{"n_mels": 80, "encoder_moe": "top_k", "encoder_num_experts": 4, "encoder_layers": 12, "text_encoder_activation": "squared_relu", "text_encoder_inner_norm": false, "max_precond_dim": 1024, "grad_clip": 1.0}
Rows from block 8 of the audio encoder of a small contrastive audio-text model, named by matrix and row number. Rows with one number belong to one neuron. Each number is 128 + 24 x the weight over its row's rms, rounded and kept within 0 to 255. All counts start at 0. Numbers have three digits each.
Before each neuron's rows are labels from the 100 clips, of 14976, where the neuron reaches its highest value: "loudest band" is the band of the loudest frequency at the time of the peak. Only what is clearly more common there than usual is listed. The data: babble in 24 made-up languages, each with its own sounds, syllables and stress or tones, from a formant synthesiser.
# fc1: MLP up (encoder.blocks.8.mlp.fc1.weight, 320x160), inputs 120-159
# fc2: MLP down (encoder.blocks.8.mlp.fc2.weight, 160x320, transposed), outputs 120-159

loudest band: 250 to 500 Hz
fc1.304:128114112134122143120119143104141121156133114104112135147117117106152133131120152168142089089111140112135151155134129109
fc2.304:062102118129143123155143134119154133147154119152126131092131137140158157115167170123104120120134138100137147097140109084

loudest band: 4000 to 8000 Hz
fc1.294:109126139074108101169110128115143095148146120095093113115117099136132141106149089117143165133125158130114089135132117088
fc2.294:164105113133100098122127122106111119119099145121091109087153115189169087128132139165132139115100144090156128097154136114

loudest band: 1000 to 2000 Hz
fc1.81:148161151098102142144149167094101126128111111084085145184145164111154144093115132108110149140114114145164110130185089120
fc2.81:115159128104072106073134145139119166129126106122125154159102170124137152164153159117124135093163127131113128143144133112

loudest band: 250 to 500 Hz
fc1.305:126136119135134134140077105119108140135143143116142099124126134105122113133145127142129120126129127109123131119142135119
fc2.305:133112100141098136154110106115125130179136120135146088090145167115128141106121111133126114136127154137124143176123135108

loudest band: 4000 to 8000 Hz
fc1.113:106150119133132144116088123143102142118168160121124131189129139065107145083116143094118150138142132133121092115109159177
fc2.113:135129141119144130080105090193117183097113152134146102158128113099080126116104152101126169138132126162172088163134114156

loudest band: 4000 to 8000 Hz
fc1.4:099102141115128112094129101127127136152115137130119138140126110058152131122105109129107066140075108145126150112126120114
fc2.4:088147094134101142140135116128142098160069109126165095133099139136133107124131111159104104122093108081113116121114103136

loudest band: 1000 to 2000 Hz
fc1.210:083106123137108112089110128140133146155164099173134081140097117109162112102156127124142111156115128093121130157112149103
fc2.210:099151134158132095132159127137141143120151152154128099132120114091172109136102103112144183152107113125115112093117116080

loudest band: 250 to 500 Hz
fc1.146:109095128122153154110090186064123093134119093112128104127137124102138131102130120117116126132099100131135129153124095089
fc2.146:162122140168124136140085111104102142138162117131102114119124156140072079144104140102144095107130154131090153126149123163

loudest band: 250 to 500 Hz
fc1.51:099112112102174116139160082125157118164115115152099103152136121145172131076131116130099128146170122104091177094134121115
fc2.51:133141145147130133163101154130091117124115144147153128156115127117061122160139128148163174165172160136105102158137082125

loudest band: 250 to 500 Hz
fc1.191:127153111122103149115122120098139137144153180122150154160139138144174132140104111146129134105128140167105105137108130146
fc2.191:176116124141140121113081107119126113113080177141161113124122161127067085135133124161138131115107142114145078169145126137

loudest band: 4000 to 8000 Hz; 1000 to 2000 Hz
fc1.3:118125095184135168110089083122149124101159146132119094127081087143129142115111112108147119140133122124085115166096160137
fc2.3:110146114170099170140106115139150129106146138118097098108098113131112145111112116123150136107111135119078120143146150148

loudest band: 250 to 500 Hz
fc1.274:097136086147153138118080103131141111107100154091129130112102129145132118083092119138150100128134143137128137075141136109
fc2.274:158206127131152156122154111082098130108153087142158113120120117114128155149117132135095136116137154117180125114099171143

loudest band: 4000 to 8000 Hz
fc1.171:111103135151108115126114104082105142138136121124118130123092177072074146149182138153123137121153091095114125126142121147
fc2.171:110139106166132133128139129084129107135089138120086128104124141149126120136150149119112162118137080131118092089115130155

loudest band: 4000 to 8000 Hz
fc1.290:152166118122141141119115142093120131102115157129106122126110116114113124126124122142112088088142117188117125115138164115
fc2.290:123163135152108141118105099142116151117117157198133148173171172142152094154135155122113190149108140095127114135108112156

loudest band: 4000 to 8000 Hz
fc1.45:122128135121130105128094122147115155101096080123120110169081137120131111120115115111122116129098091068103134168131122116
fc2.45:104146141088070137128092132142137163140085130160127157122102133152112125135093094113110168108142136119169111155110116133

loudest band: 250 to 500 Hz
fc1.36:119179103135113144154141119102147071164146113132131154089127144179121116103071124106132131120106115121133112123140121079
fc2.36:153157138111186147137119131159170152087120119123152134092162104115108099143116126104133144083133155102156145115111192166

loudest band: 250 to 500 Hz
fc1.249:137130113168118134159123119075127136115168118094111133143097182117106121110132122111116130101106124127125110124101138090
fc2.249:106109135143173154154146109092144112147156115136138107116105170136116098133144117086122131110170143137071139125133133182

loudest band: 4000 to 8000 Hz
fc1.161:096090113121171121132111120168100115101119094116156106121110130113123077157115125125123118121125088095068120135140098117
fc2.161:158144121137106149156151137138125127141095167123105153116130116155159152146116107125105145151087138169151129164125136163

loudest band: 250 to 500 Hz
fc1.117:102080147159150139126110133125132182155139090121144129112130112141125143121142125145112126109151100129121162146098137166
fc2.117:132121118144121129142164158136109118123118087122119153153124142101081144130120122135126162134141084096124162142103095151

loudest band: 250 to 500 Hz
fc1.15:133073164112117133117108073094149196078108119124162113130091153110145138082157143134178120092109122150095123115108138130
fc2.15:099094158134126156129122098105150135101091117103134091075123129109140154109109148137147107090111130178110113115090129094

loudest band: 250 to 500 Hz
fc1.69:087117135102138108127073133108130145104127074125106075130122092098155105157135104149108135122141085124108102155112154143
fc2.69:135104114170100138131105108157123135090122130139111121118098109146125133160150174149130122116117165082105154110122118122

loudest band: 250 to 500 Hz
fc1.10:091105110060142085096152125106130147127118145137118131134102120131134115113102143116102119113088122122134104122082096122
fc2.10:125164100122123126116149152157105125091078123102138102117072122147111118147086116126128100129129163156109109126121120115

loudest band: 500 to 1000 Hz
fc1.26:085145145096123106133139142119160165133145114117079125096124126135123106110147090162134124134102140123143133113113085087
fc2.26:116169185102157152178151130139115153128095126136118113135177197079120144087081098120133133154121139176122136151100100098

loudest band: 500 to 1000 Hz
fc1.181:104158110112125160110100129115098161112144127082099132125130120151147143078102077121141068101130145138098074177122109130
fc2.181:140149144157150129118131149145153088143118082096105146123134149138105118139172121166118113157157149116083152083113149117

loudest band: 250 to 500 Hz
fc1.273:154135129155149142106095096121116159078138173161116127136112127132134128151177131105134133155115098145153111187154082157
fc2.273:076104127101139119162115098125119072151101070130123122108121084144126135075097146139121134135121129113152130122154084105

loudest band: 1000 to 2000 Hz
fc1.134:193163125090105137089123122122104088123160111107106116159081126077104116136130141150151117121111133113127130181137142102
fc2.134:076092147090167168103120141143142121113165126108133138133115137156153120155133136133135111128177144089138110111140133137

loudest band: 250 to 500 Hz
fc1.124:082104130144130172119091153116145160162149140098108128140143109121147112125116150165119150176170133108130125119201126145
fc2.124:127091137148149114167130127068167111143174112107127092157115143096162159145117114134121146143123118114089128159128137131

loudest band: 500 to 1000 Hz
fc1.129:130111136090129120074073105106129158098123130123108106123114138108120110098138124153134091115112108142121102125077088148
fc2.129:122160107121117163131062112154127156114091150130080129090115092133128124163162132086159094101096086100160101125150142121

loudest band: 500 to 1000 Hz
fc1.47:137173133125132108128135148136127127130131123138131141104084117100141153170125124117133139139117079139156096122119112157
fc2.47:132097129142147171089086129075106138117148123126114146137163117123125121157170136133125089124141141156070104133141140129

loudest band: 500 to 1000 Hz; 1000 to 2000 Hz
fc1.244:108084093123137103124089125123122096108132078118182111115121140146146104115133128119114093137090130113134094176131137130
fc2.244:117127134130157090125144123137102128127120107078139165143158114100120133138122146116166164103144115119169180132136128146

loudest band: 250 to 500 Hz
fc1.95:140117156125118125134087081095177163088129102102158123104084137113171131141133106121110076128081095123130118131147132120
fc2.95:154098152140154129137156141170139139065113116161149129155149157143176136100153133121120121173146120138147105143135128119

loudest band: 250 to 500 Hz
fc1.65:149141104117110132120115128159135123077100098136126154111120122120117142134151114130112126127058103108121145122156136114
fc2.65:122127157122105120159152127138154136150119174125130078141147106072142125104123150173128129141162138108086092139099103170

loudest band: 1000 to 2000 Hz
fc1.319:081124111136110106091126160068134105163113104167135137102146132100135125133139145126107141140162175160127163153098128111
fc2.319:062109098112116123144107153133144152166118112153104114096159111122126129105146155127110116133167145107142162101117117099

loudest band: 250 to 500 Hz
fc1.288:121146101126122113161171105110120136086103125132099118119144130159124133111155151154148106135117131088128109171118114120
fc2.288:113120116147120132121108145131116152098075147145124163143088118117160114107155113120102133146179094116121112165126099171

loudest band: 4000 to 8000 Hz
fc1.119:091130138117117161160096105138105134149157122112150106148141131115197112119134186145147142141138099133122162127190143112
fc2.119:117131130147084123101140109137102113154167134146080094096138099173152119129121110143123122125123132127069166153110148147

loudest band: 500 to 1000 Hz
fc1.289:152112148110120135133113131093128110136150157106115175103104108096107139096088129130136154136078074132105098112124123083
fc2.289:112185126151116093175116153152101102109137121120133155169138130106124084120127140144123134135117097111103142138106116167

loudest band: 1000 to 2000 Hz
fc1.116:152152099135138140114107137100089114133168106096167110119123089098154124174114136121111103166116135113127099131165180119
fc2.116:161194119112112122101106122131135114139190084124128136157079136159100187149123124155168136174156144117128110103144128107

loudest band: 4000 to 8000 Hz
fc1.185:133135138126115158159101128129106157162152079139119088163159120186155111124156108126148096134109113102149114114121107155
fc2.185:109141155130164125106126125116123117111106155123115131075107123090112121135109144123094136158138153166116131120140143116

loudest band: 4000 to 8000 Hz
fc1.31:148130114097128107137138106112082148145128166140124139155146152091182116123108111152103126070151118155112100132112138129
fc2.31:134109083153141143146160154139143158156130142103103112093113162122131131140190130137117109152153111114110100120131131112

loudest band: 4000 to 8000 Hz
fc1.234:092082142149157132100093139117093159127137095082107090095133128126156158119116168154052097116131094132144110126165132109
fc2.234:105084133141121136125063130128138109150126149110118158118152131112134130116102139129082118139089125153159128092146168126

loudest band: 4000 to 8000 Hz
fc1.190:137134127136094129116073138095143131085137121112124133116100122088075052119117142122128129108137150122143152106102112154
fc2.190:161127144110166112129113116139124155138104140128155113136117202150142141113142100112114096127124122131133114138123114139

loudest band: 2000 to 4000 Hz
fc1.207:147139107128107132115098100132116116106177089146119164126098147150108187098082121152137128131096104123120117109141135186
fc2.207:180124122122119109075163136118109164121170131142137150108121116147153119152162137167123140106060124130151159091169128140

loudest band: 4000 to 8000 Hz
fc1.121:089107116137115083134109120184104139148141131139130093133143161113165129140141129145135107129148128141128155133156119104
fc2.121:115083084154154114117131108123111149147147106130111104123165127099132128145104120114112086131128118168119190173140078128

loudest band: 4000 to 8000 Hz
fc1.248:171105108100109117112106129081119145118156140127103176136130170155143114096157118117139118166187152134127147074138109108
fc2.248:091146143119150101156169164139128126142125117120078107133135156172155144139147127121099149143130110112158148116129149130

loudest band: 250 to 500 Hz
fc1.77:124121119119146148110157115091139103149151085092155119135119132153111104099117127149100148137098150144122104127135123125
fc2.77:120122110143137157124124152154138116155138127157160120072099119115139151134172096116095096120147163114119166146178136172

loudest band: 250 to 500 Hz
fc1.197:140133142131161112126082169094117104124133117114113148117144129059155129071156106135087148116128115172154140129112147116
fc2.197:103172133105167117169138145165118131139138149169130116145128130153116135136121141087146143160112162124186113141091116133

loudest band: 4000 to 8000 Hz
fc1.295:081140146128090094110117145107138095088115152104155134143066149100140123172106120109137107167159133140142124182175078111
fc2.295:127153100168095079137158142147124113093096131167114155133066116108146130159110143138120151140156137134147140186155104091

loudest band: 250 to 500 Hz
fc1.203:130141090128096117102111113130127153112138128104129117137078121130116158142095127132110155141152162144140112084080107113
fc2.203:125118142132111123062170097130178131159118117126137142108138120125099130132139130157121158069126149125101058104095133132

loudest band: 4000 to 8000 Hz
fc1.187:133112113109138150162114122132109154122152088127160135173170139105162124094107082089133106133138140092122131122192116128
fc2.187:086133162179063094138153147112111129174114115121092116136123133120163109173168147141126140197083110135115101096139150095

loudest band: 4000 to 8000 Hz; 2000 to 4000 Hz
fc1.202:154129161104086136119088140147097163103128102116097134141134103115118112127165137166120109131121123092143111139150158125
fc2.202:137120161102086160135106142098138121132127135131119095127105100130131127141151113147112108126162118159074078156122109155

loudest band: 4000 to 8000 Hz
fc1.102:151088148116131126141135135114138128161120113103070150127141150174140126087121152157102120173148085110139136087128127135
fc2.102:109119124116130102105141142109149126098109129123120140109134178089092141148154142131115172105132124099082166127146162131

loudest band: 250 to 500 Hz
fc1.219:146109097127105123132130140145108164111152104124127099160154140142112118141088146180107093160128181149128088183098127124
fc2.219:155106093159136153135111132106142155112129090141110135106148110134173147128087154156156086137132152112122132153150190111

loudest band: 250 to 500 Hz
fc1.315:081118127136080131071089117122155126135129085117111119176121118057108155109147143152098149112115139152132128140089126127
fc2.315:099103127107165151126073108137120123160113114118106097148129178096066150154139133135100181131070126163125138153140081150

loudest band: 250 to 500 Hz
fc1.46:125147135092113135124119061079130130098093145117156099129120157189146124133102127131121174107127149100151133119144165114
fc2.46:128124154104092147096126132119121082143110117138129146081141143101118120091101098170119106134131124090187149120117151130

loudest band: 500 to 1000 Hz
fc1.221:154128126096128113144111086127099143095135110113111121140075171111105113117109114179123100129157116107125127094121095121
fc2.221:162112106130112143177082088088105179118151125138125109123115133099161144134125135128145148132099145144168118105157126120

loudest band: 1000 to 2000 Hz
fc1.98:148171110101106134125094111100092176111171119133166113152133140135130132141171150125157100115143142096134080150158182118
fc2.98:117185101125142112101146125134100139176109135107107119153135165121126124099160133157139128124130142079163097154137133152

loudest band: 4000 to 8000 Hz
fc1.169:147141140153095117121076129093141089108185104127115136133122126123130106099116113141107118077128101084115108113122105095
fc2.169:080129119093127129109134164112075145127120142093145085184129133107147127090136091142139132141143167126115113112145140164

loudest band: 1000 to 2000 Hz
fc1.149:122159133138158085121130153115125131149127141062111138099096126088115154112066158180143129107127119174145124120144120124
fc2.149:137160146099143136124120173113134099092141109093151083058115138135091089132140113154161129125130155132152131137100113116

loudest band: 1000 to 2000 Hz
fc1.14:165153126121117129133131083107108126146144128115097126133108123137184085118148102125174127133129097176115096102111144111
fc2.14:121145150148141144117131141136118103175083126083126133118108078160115118094102106102119147099106131090166103133114166105

loudest band: 500 to 1000 Hz
fc1.240:125136157105119096107081165129154138094084115117107131144168100082112141114126145089123165084104140158142105097113143111
fc2.240:108097140135127126139105147173086130088124103157107106143124151156110096096059144102102144143087132174134088148115118139

loudest band: 4000 to 8000 Hz
fc1.84:144117104130133100178064124132173122141146135118069157077073131136159147123184103142097115126123141149109145114106146087
fc2.84:101141113142148160167097141105142106136135168148080131095117123090147142131155109143113137150119144129085151129150156128

loudest band: 250 to 500 Hz
fc1.178:133142167122110129142109095110160132137123125077120133120138096154144138125132148149142114085131124137122128083074136138
fc2.178:109151097159154125127109129126105086125137098136116105171108146132123140124127115141125116149135148106113120144173112125

loudest band: 500 to 1000 Hz
fc1.227:165111107113135118097096139072154128147146128078114096093156110119112123116118095138125137136126170138113143115113137129
fc2.227:127123174112191133127115141075189122144136124095123124074165052140053099125118135153105124132146167140109159139143161137

loudest band: 4000 to 8000 Hz
fc1.8:141120128151117078149110159139128129086113080160108099137123133162129125125126129123119107157116132129164146132161108124
fc2.8:119100117158121139091095120111153131157120164118122114090130074107139106179132093131160118141108102126129140170146118110

loudest band: 1000 to 2000 Hz
fc1.170:132172143136098102157133145124140108166136094144081128109159106108085154124111092146097131108106118122190131096129156118
fc2.170:125093142093077107128125114103139096155162132155121172091146114162142122084160153115118123123140117100143132123117177166

loudest band: 250 to 500 Hz
fc1.85:115065148137137138123148133122142115165163123137101128134078121148138102130121117171126134156115108109106144148096109084
fc2.85:097083132143123126151101146111089150128117126155101119122101146156074122134163162159117121140148126112062109103110135127

loudest band: 4000 to 8000 Hz
fc1.266:106129173105108123113126120146148155125151115107135096091130137107139156063091127129116066129146157132114116115158127099
fc2.266:106162135121113135136138124090140085166153125130125137167112119129095147122097118123112176149156150108165123121133162149

loudest band: 1000 to 2000 Hz
fc1.192:121172168107149148136093124105124126118100099123117087066127111089168123117133102151155113136141094110113101144134147135
fc2.192:176123138102144154149168182125132110147126125092122116095126110137145134134149098114148156155121152112111120097095159101

loudest band: 250 to 500 Hz
fc1.193:164150111144127066133151122062129125114132068111130157118112139171107153122128199153134125127148126162141111142121161132
fc2.193:115155111140138100132149134132131115149142132132109130101096155151157088149140166107118108166109087125143126127093139123

loudest band: 4000 to 8000 Hz
fc1.260:086099123145145135117109174127123140113161113134139137152106129110183156136105132143097098115129139112148100115155106109
fc2.260:137100156155125132120124145128118144128179130132146125158102141140209156157091119128103097135098110114133116100165142144

loudest band: 2000 to 4000 Hz
fc1.44:098120146099117119096119143111124132114136092117120112118100096123150144109120130140118112122141095130089134152146118118
fc2.44:109124103089123084113159124122119081128088122116126133154136127155183139158134108131112161134105085136155146129111133135

loudest band: 1000 to 2000 Hz
fc1.138:163106162129077115132081166138103114123117120098161160118110159085098124126117128119091128192130152161132140064118093148
fc2.138:068147135149121126089127099126148105106077129118134113120148130155135145119107114159112117110130131170163113111108129115

loudest band: 4000 to 8000 Hz
fc1.16:152141147079101109127106125087094134139128123145099147146158135165127102096100111127137152120142124125106148126144125144
fc2.16:114163118090102130164155124119145126137095139150109126151203116160141119115145128096140118145122108140152125128138154155

loudest band: 4000 to 8000 Hz
fc1.120:111139117122129149140085116121142123100126147117148168152094142119190095097131088158185131134136141108108129142126157099
fc2.120:093184119133125123116103100108172138140162106113088154137146101132116169123136136098131177133125100112143171091113113126

loudest band: 4000 to 8000 Hz
fc1.48:088069114143151110128097107122138141143117108115094127059152120106117174118092132115161117144102115140107114161105105084
fc2.48:125095131155124163132216106120133182137140125130100131146103103100117145113150132173106165103119093121099158121152127144

loudest band: 4000 to 8000 Hz
fc1.33:097125115107125104127065111133102117115126105141133091139159102098151137135183173106141135109155104063132179150123124136
fc2.33:112137087131093117113088101134096128145111161117141140097142110096132114188113169131145128138147148095138166131115151123

loudest band: 1000 to 2000 Hz
fc1.173:137168113135131098083112093090113102108131081111132134112120104115126155178129100142086114144106145147136096139091109091
fc2.173:159140137103186152176085110128149132137111123124143171123103124170125128146128128137147139137142153126132134160125155123

loudest band: 4000 to 8000 Hz
fc1.286:115143143125135114142116140124115114147138154135117124160171161116112122115164141157123124138160109130133111145087133120
fc2.286:113101136113133129188106118157145153185169149158100170104119118142130121116136110143148127138139109131090144125155092136

loudest band: 1000 to 2000 Hz; 4000 to 8000 Hz
fc1.86:126183116138086085124076114082100129113117151110145099152101164102136099123129110127137132112096133146114090116104140185
fc2.86:086102123145126086170169143157184124119104111120133167106136099096135133107106117114114119116129132133148076143145137108